Rows from block 5 of a small multi-label image tagger, named by matrix and row number. Rows with one number within an expert belong to one neuron, the router's apart. Each number is 128 + 32 x the weight over its row's rms, rounded and kept within 0 to 255. All counts start at 0. Numbers have three digits each.
After each expert's rows are labels from the 100 images, of 14976, where the router gives the expert most weight on average: "peak at" is the part of the image that holds the peak. Only what is clearly more common there than usual is listed. The data: made-up waving flags.
# router: slot weights (model.blocks.5.mlp.router.weight, 32x192, trained with AdamW), inputs 48-95
# up: expert up (model.blocks.5.mlp.up, 32x96x192), inputs 48-95
# down: expert down (model.blocks.5.mlp.down, 32x192x96, transposed), outputs 48-95

# expert 17
router.17:136113141097133175071071152162146149129040116167181133104104111093109083165134128122143170153101108073103097086173150064148155074083098147171123
up.0:145087145120144109123131187175151130122150133109106111141094148104057188117157196127114151157140156207128173165123115144092130154174116188086111
down.0:124179148154146132080132181122159138142177084115169120093162125209129117136121128128171140140136085129164089137122155102156137120134094115087083
up.1:090148094134126255094115153144170113117090147086098118152129077115157058159126151149140164126127161067071190180155158096165089124085122161149127
down.1:123132171105126177139115137122129134117162166107133130093146129090071116157111143132163148051168164082103159178152113138058084149090122138127094
up.2:183138136164111138122112155131153140076114168131134123127156100093114088147130123127162111155146070090145152093121133117110108119055138121154129
down.2:098093140120133159201141078127134133130139098089065121142109103167166121114136136129140123092118181168086171156135195116154126111160102158112114
up.3:082138156195139173087110105137132095180114122123137112147145146132114087129132087110106144181125121124142180180125086136125094181132158108166111
down.3:127133135143165161102136104131126122153129119076117120117113103119118150107145131130145134117106162139060083147110210143122128039165111063146214
up.4:153148188094163104148141103173158159107119170105149203115129065116179140097150196123098095053105145181099086097132111118156155084089126146229180
down.4:108132079138138121102128091137186111123160139085121137133124121131113092175131105119113137144136160108139099132116108136090119055094088230074122
up.5:124157082116152155101092057113091112175123122164165158182091212096136189184105152142143136127125110100100085157161159210121147114109086115124100
down.5:119127148173133116064130155130153120134051117147103124130075074165085164110122115137136096161140162056035175153110116133144175162165165188054068
peak at: top left

# expert 20
router.20:146137121126127178136132169084201115148122150148064227201086141132082157127110089077160162173096068129095114119133083129087160127110116092141110
up.0:148153109165093178112082170145154130090136115106115105106088230105099050107126169161106114087104155050099133161113129075124089105113140133125130
down.0:138162099144129166100104117146140134144101143109174120112111090104079163134119125120083168200137106162124126136157211099112133098078118120068180
up.1:077132101102129152177127156127182152094114163134135112173096096167182132109154086098117123160150125136141145132114154149111097157158140114153127
down.1:146134133100146087106112159118175132096167058146116131115074122176124120096129132135211123093153094130041098145119110109139103146178132181105116
up.2:156095136193113057121108153147138107056200104112134112114084192146124009120143145083076115175136136198113127129071138153087065121129137129077120
down.2:131137160178136176174135124111116128125167111142101131135041133148100130118124117123098155164126132157160067102145146105119143150183151138164109
up.3:084153189141140165165134156118101163117155147081126150174111136125151209056142110173107133093141132124131109092071081120141086128073133141165153
down.3:142122167133103130061114101143149119123128141056098104136123157195123087121123162110114121142137145100102128142154101207074128083107137110200025
up.4:159159122083103194172142137116110094104135094105163131151106106156163122157120157097181191153122074110109146102129113095108124096190138122139137
down.4:093140107100136181100120129140144164157098135158152110152201142036094133129131124136075121110098135087142148146122169135064137160188134056070118
up.5:164097085255126140157146142126180095167105160166139149119136138148126185126118132165189081163132121160111144095117144224150133149137137126110143
down.5:111121097143133042136125146113077118123143089096113119123182154108137121121121133124143132120113133124094129136126153147170123194128163082106132
peak at: centre

# expert 26
router.26:144101110102133084089139164168135098102160116101156100123145105164117087091140138127140141152101103084084152129120159113111080147140098151111158
up.0:112130066153131120159174146130144161129114164184115147143106123073141183125135119129099093063109123229091098133088095082105101106098105122175101
down.0:131135114105127094090136141145126134121140155129103116159117127131085126095109125109163134120157144086093027115119143150115142115121085108195169
up.1:154100145139056137163119133128042127137098122098176119086147155111132055118160141146121152191133103139104128138102118128170181142159079085140062
down.1:135132130134134152128128106126134097116196111155127127123233120121173131162119125120102118049158126098212129141135064134076071084182147011125174
up.2:109148150158140148061127145088136131108098091122144168123211139131107115089083157151203166114144073074123098137120089150083155123063169121123180
down.2:165149174147142143124120127159121119113101233053129125120141153100128114102141138090144128106113067106114197092075197113180102148108092105072136
up.3:131111148139111098070134137136130112141138073175154134110110043139141128149142155139114104166146109131171115101124161153154170076160129114186137
down.3:125122187156127130190123190119113121131149099145126132142164178040116144149140120120191097133103105220183112122144119119121173070174139071177122
up.4:154093157097153200098077130165126154086139156110143116127154134110155137099147149095123134093164094106155093155123160132191120068142144132084130
down.4:121124137151134119140124138143188132130152089133127128107091134163116116154147144115099126159103156187129143121092049179089142120059150100193153
up.5:097153141106106157171126144136086136170092113157115117143122150173128042139087122122034110099128156102130086175093116163147064136092078141058113
down.5:120125139156141134123144112117092132131189103059142131143146163144205143121112106142188167163134057116112096121141199118131155200153102105138176
peak at: centre

# expert 22
router.22:163083169106101192154069147133112078085143177110072150141163172087075187076130125076136121135121061118116182086091069155105140120167134107160156
up.0:108111172179158136130172137148101088174162107140103138160132095088159098132116113168101132072154104130149107104120147041146121122189090160087123
down.0:164135064135122159189119141138156136119108170055079134126122150073107076118119126148171124096111105124191156128132121122081148135115121041157166
up.1:026152122149140145159152168082104146061181110162134129160133108114125107125190087143142111124111166095122113126107105081121140102078104119168146
down.1:117142134149138158088129130114139133127082148064127127142003119146142124153125119123151100114121089169136129108147168121252121152120112090081171
up.2:140126149148129141152091139106106122150129157041122090173144137056103000112135129150126182109119115086119192125112148039114126134120161101116105
down.2:148136113139135141162124132126155131137072119125130121142151131072144124116139107120164152104093116152122084133133032126206151111160155158121188
up.3:162114079122108078124102099112149136080167154187156100126057116127151108156136151168077142133128138150097098149185095115193110171136174122136131
down.3:132153135198140170125115042137134111115098080016079125146133115185098152128118096112105108131147092085152185119163034170093119108123113116074181
up.4:146130191140107181140174146123147126229127163211098157107099143130101119195099088151093117194131117161140121128142139154144083121042138116094112
down.4:132142115069115141098134110104092146110166135103065136112143118108132137121134132136143114091097057056172111154117069141171117042114161134100107
up.5:117135089191143170104138100152082103116077134066086116144127115165055126094117096113098111163149088151148126092135128110208101140148111155221125
down.5:143128104195151172155127082131126131130210143172163129125184155083121096135137135124042080139158070106168168111139082121125126074122152106125129
peak at: centre

# expert 25
router.25:190131182082119129101104098140110126114126073081134107099149118142140141094146146126151168158119091101124167195138142087093172166142075127094133
up.0:099126120111141196155103163112159107077076176043121137103060138160071123084124110123198145107110151120097123141121060129156140168147129155166171
down.0:141127197082118041146116134139168146126109116158128112107207122111145157134131131111064099084082122143115174130102128138118140112147124068133077
up.1:215140153118148101165122122114069148083111144161083120171125091139102147130105170196120141194135124141126102102148137206130168082116109159125129
down.1:112112155139120152138139186137136140133089084102114110107099166127111103143130138122094104144142116119192155107106104134190136135200186159145140
up.2:110138120100150124101133183140161126074113155065160119132076127216167167112090181129197103086166138173147153146181131111105117116112146191072105
down.2:115119157104103195114159093136157134100137093106052153149173163120119112129137136093121164106144164109150182047110150134108120165088105082148104
up.3:112107132122195184121128159149115132120080137167123144107175104139183118087143161171110110145131113063094148138072111172106139108121162117148127
down.3:162132082161115114166106137112140126156142162055166127117073163155186123129140153124120099116124165192142127060141130097092123164160107062160052
up.4:104142177106185100136120158142143131083102106133138155155074108112143200100137103101164080099167160132095150146156129137093173122142151137149162
down.4:131117147152123113094144126121092109121184205185123113168113150174108085134118101118173099128145131083186192114128135076166107141124120156053102
up.5:084131129173102115147162148111153125146128132142130133114081093121140198149095109169131119135122145102078155075125104144163121167202097138171087
down.5:106118075133135085144152164136114137128157123152140132141148104154100119136141129111098080133122175166223109105152247126069163069067103076127160
peak at: middle left

# expert 5
router.5:121067087111123154144124137111164106095133112076126092126159098158127154124109142157167161058045094155081101158103165180123096159166093118129129
up.0:154125131084151078112117133161148135172117146148145122153130109104152141139172129078098111167132065121142131175102146167077132139183131110116136
down.0:131138111126128098129128183132114127115148197036066131139085132125123149124116135129147160104132131105114206149131060141156129176228124134080228
up.1:132136124152139056146116169174121144066129113120160113124112089111151062119122152134125131155134147144077172092147130120087132158112136176138209
down.1:126126117118131127123121167122118137126121097107094120150150094179158085125133131134134140081135130164129120156147193153213128175083118190149148
up.2:093145102102152116153116151135155143135094111090171109197171103077123165137132129107200106101153130099145151154114149197159150113158186085107151
down.2:128132068138143094149116158111103127080141134087108128108076111181144120130126138131090102100067054084115118129122085143138160159070162101128165
up.3:091127115150143123153135098112108119123141143147171138099168118166107189123072168084170060077105142039152169146135110105115135129123131074167106
down.3:125130131097146153111121165118140135121094099153129140158115118192184084101122141136141140091125161208092091107127087101076143129156134152149113
up.4:085137094127114156105092043136150109153140134112140159132162192077154139154136079209149112193120183112152132148100091128162142192068100160064128
down.4:124153124124129084126128133124107103130118167115191120112179143105115094118131117166060129098127153159140191093131201137168155104154105074084179
up.5:095113105120126147125125122163131164203150122142151092117171096126084208077104188097198115114121136135156150154138128115159162107081157086181155
down.5:109138123096139119174112225113112117176174192129157112120162102091125120103136116128133126103114178092046147137135160147097159182172132132080192
peak at: centre

# expert 27
router.27:154167137125091108164193201098132134135146138115146162162181098204109116124080123114168108155121113091100169095055135181096102098127131083129106
up.0:151134138133105136140140119121140101085126120092191070162136073151214112122147153116182103059130129080130143149137144082072132165124133152097156
down.0:088104187100117163116129171123117104109182098139176130097218159152150126143131111127126140187165048069161102124125070089206140113081117086143128
up.1:115098147182096077176190171097151121168142126172160129121084178146181114144116105105154114101112180119063154131153115186165142124143086166079159
down.1:118117144157142107172111142132135137124035206127194132114115110173125107136132125125161120129133105146145081134134119119095140120099146165120072
up.2:167126077129116078127075134114105177111100107119116096116106133128144197145104186091093103105106108095064149136146111166084115140098139115136134
down.2:117124063153129155128150129149096121121155155057118126128166113112085134077119119109224120076155101079161086113133170106089151153140131102084098
up.3:109092203161114254134110157137150091030083163136141099117106051141129169125145097103116105080137160105139158126104124100095132121173100158094117
down.3:126127106139120160120122117124196128131192176118083137125130121144130135108140108117090142157095114090108131077116091144162115125133089106131160
up.4:219162174086076214140077103140120155116143123102118092136185097156127178151168148147220151140172071121138162145105084175087091165140156174166116
down.4:112142122126135152110120109132157123135113114140203126117101134158136071121110137126049145047113052146166148125119191141158087106167124125053175
up.5:206112137206123183149117086115158104145157122041133131117053159124108158131139079054143102065181115000139165145127115133109073084139103134165166
down.5:105136087151126100057102181138147125111148050116091120091179094113112085121100159135046120152090147087097099110108124120154108157090143119052071
peak at: centre

# expert 3
router.3:103099123101130131103150161166152091101120090163130091150158142107176146094091135122203074143161181108138176136137151113087161133225124138123118
up.0:145138073175102128096144163116109131107142135146121136120100100160097188109169119082177138124162121120146173129078114147000134063136099108130140
down.0:126137132057145045099141115106144121115191116155102142138140168071109122112141137132215133132114099087120072100112121133119152180090099098174044
up.1:131139173118136140142111176162077143090166155162116140169161128119099127158144141109142152086108072131134118080133126199158121133118147107119129
down.1:112122152113109137148120096138163139111123119125169128162058124179155147179125128120196136176130082133158168138126218142061084145159119110166085
up.2:186105111122130167120122158146128126188109135089084098055101094147085129136104103120098069068120133177135135144203098124153147143165169135131140
down.2:143124188140139104133131090115128127115068150131112096145088121144176145101130117136126131089140184141202103086128189140216149141069109134116103
up.3:138154141103151101134156136133089137111168160196118132127142122109041097109097126081151149147116136127083092156140108137054097141043113109118107
down.3:139109154134132134067127187119120111155121119126114142120067138107139148153135109145157118175147052142189131091123218140098145130199144114098129
up.4:191153124098135209171085169107092124139118118113117127128125204151152113150138088079204115132149167129159101143083115089165127183067125169163172
down.4:151108104139131094062112102146149119119140196137107114136168075141106094147121108120127135139106212133160170117150093141144116099034084170098117
up.5:149127155101155048156098146114143124160143147108176134105149183112073121180132141165082110081135070108171082176128091090071134075144119126141129
down.5:134125141145116148082127076120141140124104125093106124127155145106124110093106118131142126168105178164148127161093134095208138148043135098142084
peak at: centre; middle right

# expert 9
router.9:178109138136107138086166130151099126119150119156137084092085142114147055134111080131066147133096151128091102102123150089189100088117134145099093
up.0:148130091091119107109083129132147161148112150099124120078160167104126161107104195109206124116100073164076081129119107064050142152129098123144080
down.0:095126140107121211089140094122110114146110158131144125156062117120147173107121133114038148074141111129125182094133146116216153063128135104097155
up.1:189096108143179129158111163110120139200152120115099138121113135131069113091165110144206072157115120177114087144102148103091131120160121113182127
down.1:135128118081131106080109074137184086130082155174126136149134124100149151139146152141095156039148135074097146113163161147181100138027109156129103
up.2:136155174083134096070113095104168128160085141144167084111155164091177138126158124145122183088115122098110094125169142109098119130170119111142104
down.2:159138194174135141100118094126156100157110171076102136108024169166074128132121121137105126153106106189125144189107124156161139139121138096122136
up.3:120130188124153113146157169122150131072179123154140140119173136161136181112108088146027144033092151121193146083140139136182151091142100111109143
down.3:131137130139103120145146058125129105113142152140191125136128116106101071158138144146162135202122096153116115101115130145099100158135155060167154
up.4:164118152044111108103134098138094135111187111183120166132168160163142142061127114098048102035115113044173146133134134126116090119116122133086107
down.4:091126144190128126163115163161123128118151104060169113102078107098100130169145129114086135236134182151206105122128148098179139094121111069108161
up.5:068122089067128098122128110150164111099120175176142158089158158099175132120089120000134109110098148127133139136194146162123104100112088153093126
down.5:149143122132128203182127131130109127115227104091103144120028118122130126121121128113099135149096117164045076097127073128104118161214087123145112
peak at: top left

# expert 7
router.7:107089166103081156158104185154118122132095113155126124117112141068074134113138134125143139156069161096117103080144135142120194088087076121116144
up.0:125104092155191091068183044162136097153105150128101120091083097130058060100100128165090102152113128143175154113097115154217113125106121166063122
down.0:160122130197148152139142196107060101127169166076175143163163167156186112100108115113129151110149149151073137097155189106080091168087073083071088
up.1:133085142195118121204138108125180117133148131160142136138133174127144127069158139141158099149120153123138125140145111132086122148129137144136161
down.1:102113171085153132080147196146124127124061129136150126102132151128146128140121126150101116099123123128114121103135156120178160103167138199161102
up.2:098119121102124135116071137093161110090137099214082150126165124131107105074135154157186155202131078204124090114190097147072115105136154087199129
down.2:147113105157106099178147117126130128136154166055091104137102135126115130141134138121072067097106084095112092143113113126192099132120115141094128
up.3:102104172063149096083124103146104142108152132102145199161111095105122151092142163114073086109124164049148159098108161170138168127119139106114133
down.3:133134155150130126105124140131157134139131100142078134143133142108149179121128110113116109102119041197183112115161128102095139167147134114215124
up.4:215138135170113078121128077113102132190098160133117141096180160110124145117116171141067135161110160202070118082119129171101157155063151115166090
down.4:132141115156150185150134192127157119133116158168093141102136139154095138123128129125142116103155117090082173114130114096116192079105114141133155
up.5:172096142146110202170128143111134109181112128161132130123129118140137102127115098180071154112123053068149177116134137129093166167110119149187146
down.5:145142144119109146115134152143194138141107164091132125111055125110098137139122160120131114069091151185162171143109157136093134128159129127120184
peak at: centre; middle left

# expert 18
router.18:111113126139126112128137128113172143177149062154095112173142122094142083158158149095165104141114130111115145093112157131080205109145108119182118
up.0:133144111091110091218102110117091119148141147112120117201132098161147153141157164147101103147144151129116108171143124172110159160099169122122130
down.0:132122162151124135103133162134167113107095121082128135139122137106100150140146114128053119073161109157108147144112112141111159117103147217178101
up.1:097159123125151059129195139141163097163133156190109158167153107155088121134106140147225086112109146148129166118188105090054048117125109142080153
down.1:151126094131125169124125086122117116098120122211111118131064133120098132125142118129089137135165105136148156114129130126225136165120139144209133
up.2:140154101101146047135172175087068143013136123104097113208137083157123119087115111132153101133088147169108064107118095122080127121177101089093153
down.2:120136135095138046124132157117149126133130190211127134136096126105136118120144138125101145075126128113122055146134154164189145127120109114164112
up.3:142147121147149115092124127156143168093164118112087162058116173186122115109120170109138116126140114133069185125120092106113147160127123139128126
down.3:126134152148104110146114086138160096135096113156121140141137160095096143111140103130144110146099171133125122122119136101172114113029112123158079
up.4:098147180160161081071164135165186124155125125124137115170161112152079109125073077130143092129125112154133172107134092102071075058122128157137125
down.4:117118117142104159138126087121113108147119063188160131126146157132128116162119112146106177072127149121090121082130149104255110072138134130197160
up.5:112114155125111120083140113117127103082190110165128120154131133121165059131108105138049159163113103163103155139157162122140099097127114142097126
down.5:167121113100121161137132157120130137135096170117106130129050116161137115120129111130187108142145108121157120164119074115114108188046126064167107
peak at: middle right; centre

# expert 6
router.6:083099118079092115126118069147131126120158149126085109132095170102079157137095130097131070143120096145155124142107139166159104104057113115187127
up.0:145085102192159156182170129110090131141112210111158140131127179142155111105154134079079112187097146113100134090118186107115114104146117149120153
down.0:136126168092142073157133102122116119122055089078135125101099105086089121175094104120150129077128154150109131174116130143128128168096127092112137
up.1:151143143166130129149087122146131143095128155116091133166125065086025032134107136129088149165094148188125150123102121084107124147080123144108093
down.1:111113135185141152126121129129133130133106104082098105132146118153105146128166125133103138146144120083132120154150116136085138122142105127141182
up.2:156095098131097115112160135147085149077166141177126170161135177193202158158105143115170114118111087133177089137084099186095130138141134113165145
down.2:137133200108141136116147129113127109127074126089114138123122135175124127145117127109035132154131050112139158117118136127175121219149154062150116
up.3:118133131115130127095136068152182082114127169110149120134175086140139085067176125097141098179134164102153126164165144147105127111068164090150118
down.3:151112127127115139127127150109111135113088123172147121133108099165127117155122133139161134135104150099112155133120151148184116185118159105074135
up.4:072103140121141076135135091147157122081157130084174100114116201169181132144133176107141112145159139109108115149155170111124115114178111130051157
down.4:129126120111115163155135135121108131092092164224069134140112080135110139138143138144140165117125104093133105120115090167168083079135160089115008
up.5:136112140164167096131125152116169125068132131193158149115119130114133098181130088078115128056104131119112124164058123164120064135172117147147143
down.5:162152107151101145116151109126147122125197072037197141158135141140127145134124118108107138107127132076070096114100116138088080226101112146114133
peak at: middle left

# expert 12
router.12:113146185095121156097096200125135150096074126160117194154103050088093152115114134071173128115106089073148133073124122085116147108103094086166160
up.0:107148119115151141151095140120109127133172143096138048129147056154142128142143182140106098096150183088174189137172075197127113112064133084138135
down.0:097129135149141057083118154156150122121117146087115143120093134160155111131123123146163122103177111162111150127140132083145138108184114070171171
up.1:137150131156139201170176170138116138127090132091153143164079155094105135157096079137135114132153137194157083171116105157146106123092160150068123
down.1:159111196159133103168136122127130132111111099126113136124111136178160086123119135114181121207147139127141096133132171123082134093065144227128154
up.2:173158108145094008137091074103146131175118142173168165096119097121168093073127119130139133090122080125086100168124145126078066123116095103164130
down.2:085124115081163142138118110130187119130108149123115131157121168179100096128115103113178096126122190155156170141126099118167112158064163159102059
up.3:071121176145159185051124150128143136064112138133097142151117066090104135117151152157097141137106081117112138077138186128163127135081073157149096
down.3:137133127114127059106148113126100133117182069164127127121121114136137129139129128124180083107109104122140090141143086155070153060149129136164134
up.4:110120102116117110147183173095109106107130127149073142070141140191100125113081161147170146055120130067059151102032132169071128191112127122176123
down.4:113134084107134117140123126140083108138153111114178115129163140092186127128116144119067125182155092177102107134113157129123153024152115130086100
up.5:151132082117071075166109141115129139085119098194140139162122195113121148209093208123187155143092109131094101242125139084111154157181119084132120
down.5:145140147144129110140123176117136122152067122111126129124074109097103111123117137141000153103116108159173139117138122154162135086149153143091131
peak at: centre

# expert 24
router.24:077116095163145142173093129117122095094170163079154086137141107137128079055181153166149135120114106070107131099122169127092122105116137106104166
up.0:142130105140105064181153144140075124086167118106113126156101052168123198095126143141178144159125115141097105142087095186039142126203112129065146
down.0:117131178145120172143126124122155128132118133125142123123185130090117082152126111133039135094144103104136167121146186098208121156035137108096081
up.1:135154113090102167173105144138086154134137115134077163061092104103125124138080150132106137066143134156136090135157119125084137083099119134068166
down.1:137126097039127124125127135111168136136176161134179129095142131116134124133141114124122091047128126140064148152132116135139095067074161055119162
up.2:108140133116118145212165161134108108165184108086098127160124054151104186082087131131163159114107120120157137095121098124010133127145103121108153
down.2:144125133118140123141134154124147140125060186121178127106143141121129087135132126125130122135132125058116135160132191106220116106105183140099077
up.3:090104077059131068129107179119103172105130124153136091125133119161141181141100097075115158109096107129076122102124097145076125106117086173102177
down.3:143145184179150134164120141125141115132118176189137139108041188192149128154140129122089146123194060084190075173166120121083127101141121121142128
up.4:144134083148172124176103115124184155121103121148120107053153079090183062165111125069124143156123105115056071179115096135089136081171103153094121
down.4:156136090099120093163123140126107121120050113111177126144083158141102120160160117116119086125152112147228118086137089130089118145098138150119212
up.5:111182165107127043151133123137085127181072104101131145143168121125100149111088122185137141136156131177149147147137175035049182142129125132109140
down.5:093118153073129094128137142124147143144155121080214131146121110158121140127123133121059094094149108176201121144157117131069152190137168121163157
peak at: centre

# expert 28
router.28:104127190092159168163114164113130140075139109166119214151117157118147156158128104102134131089101101112118104084093141060162129086138108111129110
up.0:088143112110134129057120144120148146060117123169103130166142094203029125157092081093194175066134083144142196131190099098132118119122112140133140
down.0:100126166117139159147128155146050144137118091071089130124188117085104140114110125137096115078093100164141097130129197130169127202135141248119151
up.1:067105165118149110148118149144185140096122122114139108139050064134116117145169121116119143084122121145150138078053135168190131160155145129087151
down.1:081135103142126074177125185137107131106053150141118132158220130077105134140127139125165116157155094155081149177123121115060122069153107110149156
up.2:199128130103112052142145160127124093093119125094139105093173101158139171123127126166124163122111140218128184116123145150152152101083138102103117
down.2:139135082156139167150131093116049132121234116123097133142118167159120124116137102137090147199152131123131114126137042103050090133163121076151226
up.3:158127121063109213115136108164168133119150145107102160096191112149125057118176119145137121080131111113128160085168130109147130172104100123160082
down.3:113130108104147064142125135121167144138179094198067137126170128174167168124138122144071151116178180180142040105125110126116121132038133059109156
up.4:127114102109164197122145147117112125146129089177126123193115095163120080152105113167171122036148126035136215148108138109114090160106135121119141
down.4:156137111139132082157129111115165116112219151124066145135156113145139167091118090142059140101182096110144171131128105103139125120129136196199082
up.5:127152063025107225085172070176078133171106128156085097127166149127145084098156117168121118075120121121074114143138137132151094132084112111082112
down.5:125143100085131168094121137150114119129139142191142126120079148111137104144100118120138167143181155069091047107143166126054119116083191111140159
peak at: middle left; centre

# expert 29
router.29:094098181122101179153091132164145112141141107090056132164119109125126125098134106110151218113074097134117144123101154146111160117088076051199155
up.0:118133144055139148105096099136099112089099142109085101118114070171129108122125156133141115067103155075108124115135115073171136114144096142162091
down.0:125123144129095046131112016106074146164072160194153132115077110157078097118124112111105101183202122082087155120137091133132114035104152115118200
up.1:134141096188132151109162135130125150100129185139157180133136171112121180083121130181136152156144132122133113205146117120167130134093136111207158
down.1:099145106149129215122140080138135131138100153100067141140148149165131125117126134148055152112169134093106092136120107124206133163190101176038193
up.2:121160076197133094071159126091097136091108181184158109128193191093112111112105137150122150141151134073114137176139111094160124139180100129142148
down.2:147127139177140132103128131136101116120091105093141130102165104253142109121160124125173097061132149138108100158100119132186132101207138132117143
up.3:142105121172143142102114132142148154183151134129110105163191116092114132125142117131156146061087167177104175133108145159163143158116140139130122
down.3:099136102188127146136127225116150133130130181228131123086125161138123134120112136142121120100156120146116126145110179112127095176125117082168132
up.4:126141114043145162150121114134099145171180069160117100084150149204156170063160148120171143103120108196132143168077097112043119137096130116131107
down.4:147126106151116100160118173137172126088059178145128121119115136212153134123134147113164126103157149185137085126109095142091154134134134181142129
up.5:159128138154123146170144091118149094099120174117116086162110137089143122121129088138073126120143143037160156131214144032149084164067151133121172
down.5:156140041118113157139101128114194138104130044105119148120120130165114109123147137118178131119123092137162065101123091100118161152137164066149183
peak at: centre